Weights of a small audio frame classifier: 39062 training examples.
Rows from block 12, named by matrix and row number. Each number is 128 + 24 x the weight over its row's rms, rounded and kept within 0 to 255. All counts start at 0. After the name is the row's rms in percent of the matrix's.
# convs0: expand pointwise conv (model.blocks.12.convs.0.weight, 768x192x1), inputs 0-191
convs0.42 098 [ 97 132 118 133  80 121 141 119 136 100 110 107 145 101 116 156 137 152 139 123 153 168 138 100 125  66 156 149 120 106 100  64 127 130 125 106 137 141 131 118 136 151 141 101 130 108 116 116  87 169 167 207 121 117 104 123 134 135 151 130 154 141 136 111  94 138 142 130 128 110 128 144 120 155 145 149 177 105 132  87 126 123  93 117  98 153 149 117 136 101 100 129 133 130 128  79 106 106 126 123 138 108 130 101 127 124 134 154 146 152 158  75 126 124 142 164 108 124 134 106 150  80 134 126 106 113  89 103  89 145 136  90 125 112 101 162 125  98 140 115 127 133 119 162 124 163 130  98 178 149 108 151 132  89 152 109 103 160 130 160 112 111  88 132 180 123 154 134 152 158 140 146 149 166 155 105 110 124 132 147 151 159 162 165 122 165 112 143 157  98 122  73]
convs0.43 108 [140 160  85 123 131 129 127  92 162 114 180 149 161  84 152 128 188 158  74  79 122 129 144  76 126 151 121 129 149 146 152  90 165 132 146 151 157 138 102 132 125 106 164 128 140 146  98 165 132 146  47 128 139 155 108 165 131 146 122 126 145 132  97 143 117 102 125 127 122  94  85 143  93  97 108 112  88 125 115 155 135 163  98 127 122 141  97 105 123 115 117 122 113 129 146 135 163 154  90 124 115 153 100 131 145 132 132 158 160  88 165 102 117 120 122  88 116 127 152 113 158 134 117 131 133 142 155 154 133 139 128  85 149  85 155 116 136 149 124  97 165 147 113 144 118  90 141 137 158 113  95 153 166  89  81 117 116 164 113 152 119 149 131 111 140 111 135 150 102 136 140 127 121 135 123 160 165 151 107 149 146 125 140 132  95 118 152  89 133 145 127 115]
convs0.44 097 [133 136  75  94 120 121 120 115 121 130 132 101 109 118 189 111 128 181 115 131  92 107 153 118 152 126 109 134 138 106 150 134 160 156 121 150 141 112 155 167 153 103 103 137 120 103 125 140  89 123 162 121 132 131  85 116 111 122 149 158 115 126 114 142 156 170 129 163 147 107 129 136  82 110 139 142 136 131 110  64 136 192 139 155 128 100 103 127 124 117 125 203 115 122 127 114 125 154 129  50 172  98 131 120  97 105 145 118 124 110 124  87 133 107 130 156 115 127 102 132 118 116 112 156  80 129 102 128 168 111 148 122 139 111 157 119 114 164 102 122  96  88 129 169 131 126 174 159 124 125 109 140 130 159 102 121 137 131 156 112 142 140 107 164 162 104 123 138  93 120 126 142  99 123 160 163 133  93  93 129 139 120 142 106 169 130 143 129 116  68 122 111]
convs0.45 113 [159 118 113 165 160 166  92 148 124 113 172 121 159 145 105 153 133 146 140 131 105 139 153 124 185 140 101 105  79  75 125  94 141 119 116 131 147 119  90 130 130 130 100 118 140 116 100 133 105 143 117 159 139 132 127 122  98 151 132 115 159 128 146 151 104 120 139 140 106 112 115 124 145 155 155 113 153 150 119 131 113 121 153 115 138 122 112 100 102 143 131 144  88 101  80 128 133 143  92 150  96 108 156  83 105 170 146 101 111  57 163  83  79 153 125 136 135 110  87 148 130 162 142 133 117 138 135 142 125 125 139  95  93 102  91 133 133 136 122 112 133 166  89 124 146 103 125 122 114 109 112 166 100 131 101  78 140 140 105  99 108 139 131 141 111 115 109 113 193 150 124 113 138 156 164 116 167 147 138 102 109 150  85 164  94 146 138 148 102 164  91 126]
convs0.46 101 [147  86  57 119 125 171 165 101 109 138 153 117 127 131 127 146 123 141  94 157 127 104 139 128 105 122 154 102 160 110 108 141 122 167 117  84 116 123 109 165 105 130  67 106  99 128 140 136 175 120 129 123 133  79 107 177 129 150 132 116 113 140 123  86 140 162 126 124 145  89 162 165 127 108 124 123 107 128 138 129 144 136 105 193  92 146 138 155 152  96  98 158 143 133 191  84 114 134 113  84 114 101 111 149 120 113 115 144 136 106 125 111 122 137 155  94 154 132 125 161  98 125 131 130 124 157 117 128 167 155 112 130 133  98 133  93  98 129  86 165  91 112  92 140 130  86 123 123  97 126 122 140 122  94 141  94 149 139  82 131 142 133 115  77 152  83 106 141 111 132 147 129 103  96 106 120 136 169 120 159  95 139 122 135 141 122 121 129 142 158 131 123]
convs0.47 092 [ 97 121 140 135 129 104 131 104 129 112 136 115 114 119 154 131 118 140 101 112 138 128 177 144 149 128 137 128 117 160 155 183 103 108 126 143 120  86 151 159 135 126 166 146 112  79 141 120 141 118 150 142 115  92 170 130 157 128 138 119 126 111 130 178 137 100  93 124 116 130 108 122 126 108 142 161  81 151 156  91 101 108 115 134 135 163  85 125 138 104 119  91  92 153 122 140  95 136 157 104 123 112 122 129 144 110 110 113  93 129 125 178  83 121 104 116 153 109  64 121 178 137 145 167 111 142 136 129  96 133 147 112 117 162 142 146 147 124 158 137 168 129 120 104 131 128  49 160 136 113 135 130 144 146 133 126  91 153 119 198 142 117  90 122 119 140 108 141  98 161 118  91 164  87 162 108 142  91 154 145 121 136  92 125 128 145 115  92 123 131 105  77]
convs0.48 127 [160 114 129 143 117 148 139 152 158  71 124 106 172 124 137 121  94 150 119 149 159 140 132 150  96 141 159 151 122 175 111 108 140 155  99 146 101 134  73 133 154 133 133 125 107 177 146 142  99 130 114 146 121 120  72 105  98 158 130 133 135  93 118 119 148 149 174 170 130 128 121 100 145 119 111 173 112 143 142 113 129 124 113 103 121  97 152  83 129 130 143  96  94 127 116 126 147  90 186 108 163 138 131 136 166 139 133 117 147 139 123 143 113 109 117 135 116 144 153  99 148 125 161 103  80 144 126 123 150 150 124 110 131 121 118 132 125 120 139 145 101 162  86 191 136  99 160 154  96 113 122 128 167 125 147 149 109 162 104 173 175  79 136 105 121  88 126 144 126 128 123 130 106 102 141 125  81 124 148  84 164 164 160 124 131 169 147 129 129 101 122 160]
convs0.49 094 [129 145 121 127 181 103 133 130  93 132 124 149 141 109 166 140 117 116 122 164 125 136  81 138 132 144 106 137 141  91 143 140 152 167 123 139 126 146 108  79 133 126 131 150 138 152 131 152 122 112 129 131 141 153 134 143  66 110 126 118 116 188 103 159 128 154 108 106 176 138 109 100 108 178 133 190 132 150 132 126 117 129 135 124 155 113 137 132 102  63 180 150  97 119 126 102 121 122 132 118 128 100 126 141 110  72 157 184  90 123 119 103  97 126 155 109 132 175 132 207 121 126 157 135 118 130 155 108 137  93 121 122  91  74 107  89 105 147 136 103 125 125 101 139 180  97 119 125 127 112 153 148 148 101 147 130 108 164 139 109 124 147 122 120 142 122 149 134 142 144 132 138 115 143 111 123 102  87 127  85 113 124 140 132 141 140  91 120 108  83 153 138]
convs0.50 102 [ 98 156 137  95  85 145 137 144 175  90 153 125 133 130 198 153 113 115 105 104 154 137 126 155  99 154 133 150 104 147 123 113 110 144 112 115 115 125 110 116 151  59 153 131 118 168 108 141 148 141 141 132 122 151 141 145 111 101 137 165 124  96 117 134 123  91 138 133  97 160 107 156 136  87 135  92  99 103 114 126 108 119  95 148 186 146 157 135  78 100 164 108 112 143 143  87 105 107  91  79 136 133 107 130 107 144 166 138  72 142  90 135 121 147 152 147  94 135 125 121 120  94 125  94 135 131 126 119  95 158 158 104 127 113 128 136 114 160  92 112 185 152 120 134 148 138 106 133 109 111 135 152 132  76 133 102 108 128 143 113 161 129 129 154 166 112  88 130 121 131 146 114 110 123 136 121 101 125 143 100 128 142 114 114 109  78 149  89 156 119 137 171]
convs0.51 094 [144 116 131 103 167 140 131 132 170 143 103  98  99 137 126 103 131 150 123 145 154 130 123 152 136 109 135 118 110 150 117 110 128 113 157 112 119 153 136 142 122 147 129 141 144  90 148 128 134  73 106 113  84 144 171 121 104  92 119 131 100  89 108 197 145 113 123 127 101 106 108 156 119  85  89  89  97 147  96 134  84 119 149 156 138 158 146 173 143 174 136 148 117 126 156 104 193 135 101  82 125  97 123  91 115 150 151 160  93 153 154 152 135 147 111 157 115 162 134 150 113  78 123 104 101 135 129 146 160 153 132 123 135 103 142 134 168  81 107 132 119 145 128 137 143 126  99  97  81 108 163 145 143 120 150 117  89 131 124 145 143 122 106 169 148 112  86 128 115 132  86 107 128 132  98 135 158 126 135  99  98 104 146 124 106 149 137 117 177 127 150 161]
convs0.52 110 [133 180 131 139 102 132 131 143 131 144 137 121 118 150  94 150 171 147 138 144 116 139 179 160 120  79 118 124 138 133 118 161 122  95 152 142 166 126 131 139 118 154 139  95 151 102 124 123 141 149  91 171  58  84 121 132  92 121  92 135 102 100 183 143 125 114 163 133 128 110 127 103 150 125 149 137 117 100 102 122 124  92 147 135 157 108 129 115 118  99 115 165 117 103  92 135 154 102 102  90 140 162 113 132 123  75 130 118 157 127 151  89 115 147  95 140 121 133 109 148 134 119 158  97  78 107  83 141  99 135 125 117 124 101 110 137 166 117 102 141 114  99 121  86 196  93 139 145 136 121 153  95 125 167 140 156 168  93 134 158 136 126 133 139 141 153 137 120 124 122 120 121 141  91 161 124 119  93  98 131 142 127 131 144 107 194 134 123 115 121 173 129]
convs0.53 109 [145 108 125 126 134 127 108 147 151 152 112 144 140 129 114 131 131 114 119 109 139 147  91 151 114 120 139 152 146  84 122 102 138 135 104 134 102 101 118 124 161 135 150 158 114 165 147 114  82 135 128 121 172 112  91 132 180 108 151 141 150 129 126 103 169 111 110 125 124 140 104 115 139 144 142 164 132 132 123 142 119 155 121 103 125 124 135 154 110 123 113 128 144 136 150 142 142 127 140 142 171  92 161 123  96 198 110 152  85  86 133 156 129 108 152 112 144 147 122 110 124 123 182 102 142 146 139  90 146 158  61 128  79 139  93 101 109 128  60 122 113 136 155 111 123 138 147  77 131 124  90 123 119 130 105 105 138 106 114  60 114 114  90  72 119 138  83 128 131 111 139 135 128 153 128 135 107 108 117 110 146 136 110 149 151 113 152 124  87 204 148 170]
convs0.54 101 [154 117 170 124 118 125 107 150 112 160 104 107 149 125 178 126 123 139 149 116  81 179 140 125 133  67  63 131 140 144 133 136 124 105  90 170 122 121 168 103 115  96  96 133  95 153 149 144 147 113 141 126 154 144 115 130 106 138 131 141 110  82 146 138 135 130 106 102 127  98 120 102  94 148 119 115 133  93 130 163 146 174 138 115 149 124 128 121 112 134 110 166 164  78 132 159 134 185 103 145 116 157 169 141 152 106 185 128 133 124 119 127 131 119 117 109 132 135 113 128 133 119 161 164 117 145  99 149 123 122 152 115 102 154 135 150 132 133 191 135 117 149 161 146 130 168  99 116 128 141 122 119  69 106 119 112 144 131 132 146 116 115 126 124 162 168 139 129 149 125 117 104 150  67  90 134 113 129  75 130 143 141 123  82 138  94 105 133 128  77  91 123]
convs0.55 084 [ 75 149 123  50 138  96 129 151 101 159  97 152 113  99 112  99 118 114 123 100 119 138 160 117 106 129 125 119 131 131 164 113 149 110 191 184 163 166 135 167 135 189 116 104  84  73  97 127 126 166 119 124 133  86  96 114 137 139 177 145 117 138 122 144 134  91  86 135 115 112  98 110 101 117 109 174 120 144 132 133 100 124 150 128 106 135 109 147 139 146 124 127 102 131 115 143 138 156 106 178 157 113 122 114 114 111 136 123 146 104 129 124 111 152 127 122 175 112 134 107 168 125 120 130 125 131 149 118 130 185 174 115 107 111 135 113 126 139 141 110 170 109 144 112 133 144 102 126 154 139 129 138 117 125 116 135 145 110 116 179 127 129 172 149 127 125  98 177 117 138 134 143 121 152 167 129 118  93 149 138  98 145  88 134 131 112 164 102 125 179 145 147]
convs0.56 112 [169 110 134 145 104 155 161  91 121 139  85 108 130 121 172 103 149 102 141 116 132 152 149 113 127  88 158 153 102 130  95 162 157 143 133 151 135 143  93 115 129 159 109 114 147 121 118 109 124 130 161 108 169 122 174 124 155 151 114 167 138 173 128 108 115 136 132 100 163 134  86 153 129 107 115  93 143 112 133 119 106 128 136 120 149 138  99 141  97 117 149  90 102 123 150 144 153 109 119  90 129 149 144  61 151 166 139 145 136 119 115 125 138 124  64 132 152 122 156 111 126 120 136 122 127 113 153 157 110 149  97 114 177 143 129 121 114 100 138 111 126  89 117 189 135 135 103 112  96 155 145 162 104 179 115 115 140 161 160 164 118 141 142 108 130 130 123  92 148  94 115 156 114  84 110 135 116  81 116 184  93 139 114 147 140  78 158 118 141 115 153 115]
convs0.57 098 [122 186 171 135  96 105 143 123 139 131 106 122 108  98 147 139  89 128 108 139 118 113 175 121 124 144 135 148 111 127 119 143 115 144 112 163 159 121 178 117 145 118 145 102 100 130 112 127 147 116 122 114  98 104 124 137 117 124 134 170 130 130 153 149 173  78 111 160 153  75  98 139 100 113 121 122 150 141 142 115 127 134 116  87 108  91 115  88 154 186 141 149 131 101 135 112 127 140 146 141 111 128 153 128 180 134 163 135 128 117 108 138 123 129 105 123 106  90 126 173 159 121 175 163 114  93 126 106  69 134 125 124 168 118 153 132 120 161 142 136 159 115 118 139 139  93  79 140 135 149 159 142 125 147  74 131 114 117 133 118 116 124 120 163 141 118 141 153 161 136 138 140 147 126 160  95 158 147 149 110  79  89 143 166 149 100 181 122  89  94 156 173]
convs0.58 096 [137 170 143 159 131 123  99 131 129 140 157 154 148 161 144 114 116 129 121 117 117 108 121  67  78 109 148 153 117 154 150  85 142 157 102 130 112  95  78 123 158 109 118 114 126 121 101 114  98 127  76 132 135 121 111 138 181 119 104 118 125 179 124 158 100 112 125 140 134 139 168 148 125 121 163 120 125 118 119 130 158 134 123 123 164 103 122 143 145 149 169 119 143 175 109  95 111 144 136  90  91 136 138 157 165 168 124 159 106 130  75 130 166  80 158 182 165 116 121 109 131 112 129 110 151 104  79 132 129 126  82 123 131 161 144 106 122 133 133 157 166  75 134 111 131  90 157 101 141 125 127 123 130 128  80 144 160 127 128 140 121 101 104 155 117 131 122 129 150  78 108 203 117 121 110 103 136 111 113 100 151 132 147 151 132 129 122 133 145 121 144 140]
convs0.59 108 [142 102 129 113 106 160  78  89 137 128 135  99 124 134 153 119 203 148 133 174 112 154 149 126 102 161 130 117 103  95 100 103 112 121 120 133 109 101 145 143 114 144 151 131 142 127 119  93 143 146 125 131 129 178 110 158 165 124 105 103 105 147  87  94 137 110 153 148 175 150 117 138 132 136 120  69 160 141  90 132 131 128 106  88 110 137  86 142 127 108 100 143 126 132 121 147 144 111 111  99 141 114 123 128 134 119 140 130 139 171 112 115 108  80 150 159 105 118 140 129 170 150 127 144  89 156 151 100 137 105 117 101 113 136 179 170 175 150 134 124 104 146  78 129 153 124 135 140 120 138 118 133 131 105 128 121 112 122 136 115 104 177 107  92 121 156 102 147 153 134 145 158 131 142 179 122 161 155 129 114 134 138  97 160  82 190 167  99 102 148 115 152]
convs0.60 113 [ 84 160 146 119 101 109 123 140 104  96 143 127 112 137 136 110 190 101 153 114 185 111 121 139 154  83 130 122 133  91 135  96 147 132 149  75 148 122 119 128 145 167 104 110 134 128  94 137 139 122 112 139 144 117 157  87 135 138 129 118 129 122 107 117 151 115 146  61 142 134 163 137 120 118 143 111  84 173 145 125 122 133  96  72  99  79 137 141 156 163 152 118 150 156 159 128  92 113 150 144 162 130 136 146  93 112 125 140 141 129 127 128 131 173 100 136  89 126 108 116 115  84 174 107 124 133 127 136 135 142 121 104 138 126 162 120 135 125 161 136 116 128 124  91 125 110 152 136  87 133 170 124 112 110 100 177  81 131 133 120 135 112  74 124 127 112 126 165 140 127 126 159 138 128  92 103 126 151 163 162  73  84 131 111 102 118 117 112  67 139 113 126]
convs0.61 095 [ 89 106 138 121 125 146 146 132  75  84 113 137  98 158 123 111 159 126 134 136 112 122 160  80  97 111 138 159  96 146 187 125 133 140 121 107 146 123 132 113 142  96 137  74 143 104 146 121 144 108 173 155 186 103 154 121 125 142 139 115 117 109 114 148 133 122 140 194 102 116 136 139 159 136 124 113 102 132 135 122 162 126 144 113 156 136 100 149 118 100 138 116  95 122 136 119  94  87 114 106 184 131 146 124  93 131 165 140 166 142  88 133 105  72  64 147 105 144 117 104 128 123 160 100 148 120 116 127 100 153  95 127  92 143 156 113 100 151 165 131 134 124 119 113 124 109 106 116 126 140 124 164 111 151 118 127 138 125  88 120 140  78 138 113  95 139 150 141 116  96  78 149 159  97 144 142 136 143 154 131 135 143 124 131 118  85 138 166 150 135 123  68]
convs0.62 103 [122 155 150 145 157 139 133 129 108 137 119 140 114 133  97  81 143 140 166 106  86 101 186 148 101 122 159 128 115 107 148 172 140 119 119 124 103 126 140 126 101 170  66 165 134  88 147 130 124 107 151 118 120 133 151 131 117 144 122 127  92 132  88 157 116 149 106 142  93 153 109 164 130 124 121 130 181 120 118 144 124 132 151 103 111 173 150  93 141 150 145 147 128 146 115 125 112 108 161 149 112 148 135 122  88 127 117 143  96 139  74 146 136 120 112 124 135 169 135 117 148 138 182  81 140 148 159 144 137  86 153  94 171  96 159 153 109 133 109  96 141 155 134 148  85 139 148 152 128 145 147 127 180 115 129 128 134 132  94 157 109 102 119 133 113 128  80 119 110 133 129 118 106 144 117 110 202 126 114 114 123 179 129  90 112 138 110 100 170 114 103 102]
convs0.63 108 [138 166 106 154 135 127 126  93 124 131 142 119 133 118 132 144 111 103 136 132 139 131 135 110 167 106 107 127 105 140 150  98 117 106 167 117 131 144 127 140 136 147 116 133 123 119 128 153 146 117 136 166 102 141 134 158 181 161 135  90  71 120  51 167 123 114 178 104 128 156 161 125 117 148 117 132 121 137 120 128 167 153 155 180 100 114 138 169 161 164 134 107 117 152 117 150 117  68 112 113  90  67 123 130 109 125 147 158  92 111 117 147 175 131 113  83 105 127 135 159 106 108 114 104 108 114 169 153 155 125 107 145 125 157 156 118 136 100 128 159 131 113 152 141 149 126 156 119 169  78 119 134 114 165 149 167 131 122 144 100 141 154 137 137 127 147 162 146 144 169 123 149 108 134 116 152 100 129 130 116 101 163 121 124  97 167  73 117 165 152 158 122]
convs0.64 095 [ 72 131  78 139 188 115 105  93 126 100 118 148  69 136 124 116 143 117 141 145 120 173 104 112 103 128 134 171 145 136 120 152 134 138  75 105 133 138 166 165 145 119 138 107 114 123 114 112 123 146 145 194 148 143 116 113 132 103 146 125  98 115 130  93 119 128 113 107 116 143  99  95 132 122 135 117 148 106 123 166 110 130 112 143 164 159 126 129 134  74 123  96 161 108  99 111 159 113 133 112 109 100 120 160 114  86 113 113 171 121  66  96 136 106 159 153 112  87 171 113 129 111 111 107 111  86 103 108  58 134 131 144 161 128 113 133 102  86 137 154 152 103 134 114 153 128 102 161 174 155  99 109 142 136 126 152 158 110 126 146 125 114 128 109 114 134 156 126 141 121 150 177 120 120 118 139 126 105 104 132 110 150 102 117 133  82 131 157 124 125 150 134]
convs0.65 099 [135 146 131 110 153 123 145 124 123  84  97 162 139 102 129 122 126 139 151 134  92 141 148  90 125 109 113 129 118 112 137 157 103 131 112 129  99 132 158 105 137 122 171 166 184  94  96 103 156 127 132 122  93 114  78 149 147 137 110 118 137 121 120 114 100 149 145 119 158 121 139 133 112 100  99 120 167 127 154 115 190 134 122 123 142 164 190 157 127  95 103 127 113 164  93 174 123 107 122 128 183 117 124 140 135 100 115  95 131 119  76 129 121 145 145 135 141  87 101 116  99 122 123 136 162 122 143 157  85  97 118 110 146 101  64 120 130 115 135 175 121 104 132 117 112 136  93 138 120 109 145 197 123 147 133 137 160 118 165 125  97 103 136 105  89 107 137 174 177 166 135 109  99 140 108 118 109 158 148 113 143 120 116 128 147 113 130 130 117 183 130 139]
convs0.66 094 [147 151 118 121 113 161  82 128 115 156 145 149 203 158 143  89 141 149 132 138 134 108 129 153 121 139 158 135 113 128 158 125 104 146 115  92 111 132 137 110  96 168 139 117 118 151 135  87 106 111 141 135 154 153 113  91 115 124 125 165 174 126 126 124 137 133 148 122 105 101 156 108 154 115 111 103 154 136  99 125 107 119 173 107 161 160 132 136 129 127  86 148 138 181 145 113  85  89 120 112 139 148 130 104 151 156 124 149 179 146 131 182 126  98 175 121 160 124 120 145  84 127 120 137 117  98 137 116 151 129 171 109 171  91 120  79 101 107  91 112 117  94 134 114 108 169 123 135 116 120 193 124 114 144 138 153 134 118  97 123 117 115 146 131 145 125 162 114 148 125  63 132  96 135 156 157 134 148 103 111 126 107 128 149 160 114 131 156 168  84 139 117]
convs0.67 094 [135  89 102 115 177 113 139 150 111 125 116 165 152 204 129 132 145 125  97 149 111 135 143 183 122  99 154 128 118 114 120 109 131 124 126 142 106 134 119 140 100 136 152  86 170 125  67 115 117 135 107 112 102  89  99  96 155 102 128 146 128 139 111 128 101 136 114 155 126 145  96  62 145 132 125 156  92 124 118 100 111 189 146 117 145 147 109  89 122 108 106 104 151 152 102 145 156 115 180 112 129 162 123 133 109  76  78 122 130 156 121 141 123 110 122 136  94  98 137 104 122 152 155 122 121 146 144 136 162 114 113 149 110 110 158 119 135 121  96 112 117 101 152 123 140  92 106 123 144  69 130 114 117 146 122 126 129 130 116  94 175 141 121 116 112 170  53 115 134 146 122 111 132 114 140  82 148  98 139 147 121 150 130 136 115 147 158  90 145 147 141 125]
convs0.68 116 [131 117 118 150 126 136 155  99 127 100 136 101 148 111 133  92 147 120 141 143 127 117 134 101 166 146 141 160 106 130 132 182  70 156 141  95 117 152  93 132  96 128 130 134 124 139 119 148 150  89 124  83 138 112 151 149 149  99 137 105 129 143 166 120 134 126 126 162 107 105 114 105 166 106 138 106 130 171 116 126 126 108 143 131 119 126 143 101 139 135 157 144 116 124 144 111  95 119 111 119 179 119 129  96 183 122 135 166 131 145 128 144 115 146  87 101 124 110 143 114 124 189 102 139  98  83 119 145  97  84 114 115 104 154 161 132 128 138  96 141 156  96 101 140 143 148 156  94 115  94 138 117 172  73 131 146 172  85 136  71 161  91 112 125 120 114 134  95 121 137  90 139 167 104 147 117 165 163 114 150 155 102 181  90 127 137 143 131 153 123 102 104]
convs0.69 089 [144 154 121  90 118 144 189  99 134 144 128 118 158 115 123 137 114  95 142 136 117 129 127 120 105 113  89 147 113 138 172 185 148 118 135  48 137 131 133 131 102 118 173 141 159 126 166 117 117  91 130 136 112  84 113 113 116 110 128 108 176 166 111 109  87 120 127 107 150 138 125 137 136 153 147 137 116 115 145 123 135 147 115 143  81 145 115 176 100 130 113 110 161 141 148 151 126 167 114 134  91  97 109 146 143 169 128 158 130 127 107 129 119 154 181 121 162 123 138  98 151 118 152 139 141 146 128 116 147 125  82  83 159 153 150 104  89 100 135 109  86 150 110 130 144 120  83 105 116  89 137 112  97 140 104 154 156 161  99 160 113  95 167 148 112 105  90 144 109 145 103 136 139 148 127 132 107 159 101  93 143  95 140 122 144 183 101 121 123 140 144 123]
convs0.70 101 [143 140 121 133 143 136 171 154 119 138 121 148 140 130 158 123 129 138 107 143 147 138 138 152 145 100 143 125 102 168 119 158  79 142  89 147 157 162 101 124 118 151 148  91 152 132  95 110 126 115 126 158 172 111 146 126 130 127  90 101 135 101 125 112 157 168 123 121 162 116 115  87 128 130 118 144 145 158 134 127 126 127 131  99 160 126  99 107 165 141  99 142 152 139 115 114 169 116 130 109 158 121 129 114 170 134 156 128 116 128 114 101 113 117  60 152 132 186 112 154 128  80 139 130 188 132 123  96  98  91 107 160 135 113 134 162  86 147 145 116 128 116 126 115 135  80 116 139 177 157 105 190 118 106 137 130  91 116 162 106 125  73 137  98 174 128 163  96 158 179 123 122 114 121 122 182 106 102 103 153 155 151 135 134 119 127 138 134 123 159 140 103]
convs0.71 093 [105 139  83 147 117 152 130 103 125 114 145 125 132 122 116 140 144 159 125 143 112 149 125 115 121 121 142 136 116 145 129 130 136 123 109  98 147 108 137 136 115 135 167  89  89 113 132 143 114 110 155 128 151 136  77 162 138 145 207 120 106 168 134 152 138 127 155 121 132 121 173 139 120 161 117  92 109 135 122 120  98 105 140  88 105 124 148 137 117 130  89 149 176 124  96 105 142 123 152 110 199 117 118 137 166 135  84 139 136 153 143 136 191 111 144 130 124 117 127 110 135 125 131 107 169 112 120 156 123  88 144 119 110 103 100 104 177 165  76 129 144 140 150 145 125 130 143  95 131 115 147 106 103 114 175 114 116 177 159 170 117  88 122 102 146 105 126  98 136 193 148 125 132 159 140 150 110 137 155 158 172 136 115 127 127 123  77  77 105 120 119 157]
convs0.72 104 [162 135 128 144 144 118 154 135 122 127 114 130  94 107 152 144 110 139  92 148 153  92 122 141 134 168 158 139 155  68 172 122 161  97 150 166 172  92 145 130 140 121 175 136 107  91 164 133  92  84 109 131 134 118 159 104 130 121 134  47 154 146 166 101 112 118 105 121  71 119 120 125 150 114 117 134 130  99 106 111 186  95 132  84 161  92 121 148 109 132 142 136  89 150 126  91 137 139 134 161 171 119 125 136 141 123 110 165 127 138 135 116  96 116 160 119 137 108 129 178 117 123 104 130 128 144 129 137 155 117 120  99 136 124 162 135 132 137 124  95 161 162 155 123 122 119 132 147 149 159 117 144 137 133 151  91 160 150 109 116 122 130 152  86 104 192 165 157 167 127 142 154 141 102 105 169 101 125 132 145 131 143 123 120 163 132 108 136 107 138 119 113]
convs0.73 089 [123 159 156 114 133 148 128 135 120 109 134 137 189 150 118 113 130 124 128 160  82 115 138 175 162 177 159 141 119 124  97 138 176 122 156  69 134 125 147 161 112 144 127 158 126 131 141 166 112 124 157 131 128 121 121 137 166 143 151 114  91 110 122 106 142  97 160  94 143 139 159  78 125 165 116  85 109 134 112 123 164  98 121 199  99 106 143 158 143 147 127 165 115 122 111 144 121 160 141 142 150  83 168 117 146 128 118 136 126  92 114 138 127 117 134 140 151 122 141 113 134 137 103 110 156 144 131  95 137 119 113 145 158 149 140 114 132 119 180 127  96 119  97 128 121  97 165 164 121 155 129 129 128 118 111 191 108 118 103 132 141 153 146 108 111 118 144 110 166 134  81 143 146  95 160 119  71  98 143  75 152 121 124 156 114 162 159 117 155 123 105 140]
convs0.74 102 [133 144 105 120 132 159 187 116  72 162 130 110 121 139 162 143 127 142 145 127 122  84 140  87  97 147 143 136 111 145 144 148 118 125 137 169 156 128 116 110 115  99 164 141  86 111 134 142 145 123 103 156 146 177 106 147 134  82  86 142  93 163 167 130 158 121 116 136 142 120 151 127 131 169 109 158 110 104 149 117  78  98 142 154 106 114 162 160  99 152 158 103 136 134 136 130  76  93 121 137 150 162 118  97 162 158 154  98 153 132 154 103 101 123 143 123 153 139 112 135 128  90 146 133 175 149 137 157 114  87 102 104 123 130 164 100 110 119 116  55 100 140 146 113 139 106 126 128 123  85 139 119 116 125 115 109 137 157 111 119 154 107 120 168 128 160 126  89 146 175 145 107 151 177 121 161 138 119 143 135 136 123 112 125 135 118 115 109 106 158 106  98]
convs0.75 104 [186 133 112 148 117 146 131 133 132 106  82 133 136  93 121 122 139 108 191 133  96 132 112 124 134 132 135 115 126  98  91 109 110 159 150 149 107 130 144 140  94 116  99 128 118  89 141 137  86  97 135 147 123 157 147 113 135 113  99 143  94 163 104 169 160 111 122 132  97 169 152 153 134 100 114 123 104 117  90 121  88 126 137  87 146 160 101 137  96 116 119 194 123 138 113 159 113 120  94 149 131 121 141 139 128  85 129 119 133 149 134 181 113 129 135 146 133 143  79 110 152  82 136 121 120  84 181 107 138 142  86 132 118  88 118 156 132 122 101 104 151 158 103 125 164 153 135 128 151  90 126 139 120  87 148  93 136 109 105  99 136  91 115 158 121 114 109 129 160 144  92 133 114 152 154 169 116 112 170 170  82 102 111 140 148 135 162 115 135 142 144 116]
convs0.76 097 [110 110 151 161 122 137 120 134 143  94 147 123 135 180 139 141 124 121 116 133 157 113 137 134 131 102 114 143 130 140 138 109 116 139  85 163 106 122 126 116 142 110  85 158 152 118 146 133 130  98 150 115 134 139  92 148  93 117 130 118 147 140 166 134 120 132 127 152 137 126 114 131 179 126 151 155 183 116 125 111 115  95 139 123 107 121 112  90 104  88 110 116 153 139 132 109 121 109 111 139 122 145 131 157  84 127 133 119  86 132 165 120 222 152 130 140 143 153 145 131 180 145 151 103 143 156 112 127 141 129 142 159 120 120 146 139 157 176 103 145 149  99 125  84 116 131 157 178 162  91 114 170 121 105 145 109 140 140 137 140 119 146  79 121 184 157 162 130 182 117 149 134 146 138 183 103 107  92 170  94 167 141 127 109 152 114 127 136 187 115 121 111]
convs0.77 097 [149 134 106 110 165 102 160  96 126 129 127 110 172 116  99 141  71  89 148 131 160 147 111 107 154 110 152 138 110  81 151 122 103 147 142 132 103 137 135  97 160 117 136 123 168  82 169 141 148 156 152 107 178 159 104 118  82  93 151 165 135  92 101 116 127  98  98 115 159 111 117 141 122 130 127 120 122 134 108 130 158  82 141 146 109 108 157 115 106 119 116 116 113  90 108 133 131 120 129 105 168  93 158 133 157 140 155 127 111 154 112 156 110 122 150 147 135 111 114 136 115  78 159 128 141 105 158 140  81 141 169 146 127 117 162 113  84  86 132  98 141 151 140 103 125 162 135 135  81 113  99 119  88  98 135  90 133 131 117  94 118 118 133 158 117 146 170 149 114 121 143 162 117 138 134 118  99  92 119 125 121 134 174 173 115 133 139 113 171  95 122  94]
convs0.78 096 [102 137 128 149 133 128 116 132 125 101 118  94 123 121 133  96 165 112  88 103 124 126 161 142 108  91 123 140 154 135 157 132 127 131 138 172 143  95 166 166 103 118 135 100 111 144 150 140  82 107 135 144  96 123  56 123 120 145  94 137 135 100 111 159  61  94 132 159 167 135 153  89 174 113 145 159 127  97 141 142 158 127 132 115 169 118 125 105 110 178 122 154 116 152 105 109 126 137  97 133  95 134 123  99 126 114  91 133  94 176 115 147 171 173 102 114 100 127 102 166 142 140 140 113 181 135  83 127 151 113  91 143 114 135 127 127 149 115 137  80 154 129 138  87 191 150 166 118 146  88 131 154 129 154 127 138 153  99 139  95 126 130 130 110 136  99  94 111  96 118 155 109 145  99 121 125 115 142 136  91 116 133 116 152 108 117 136 129 126 130 127 145]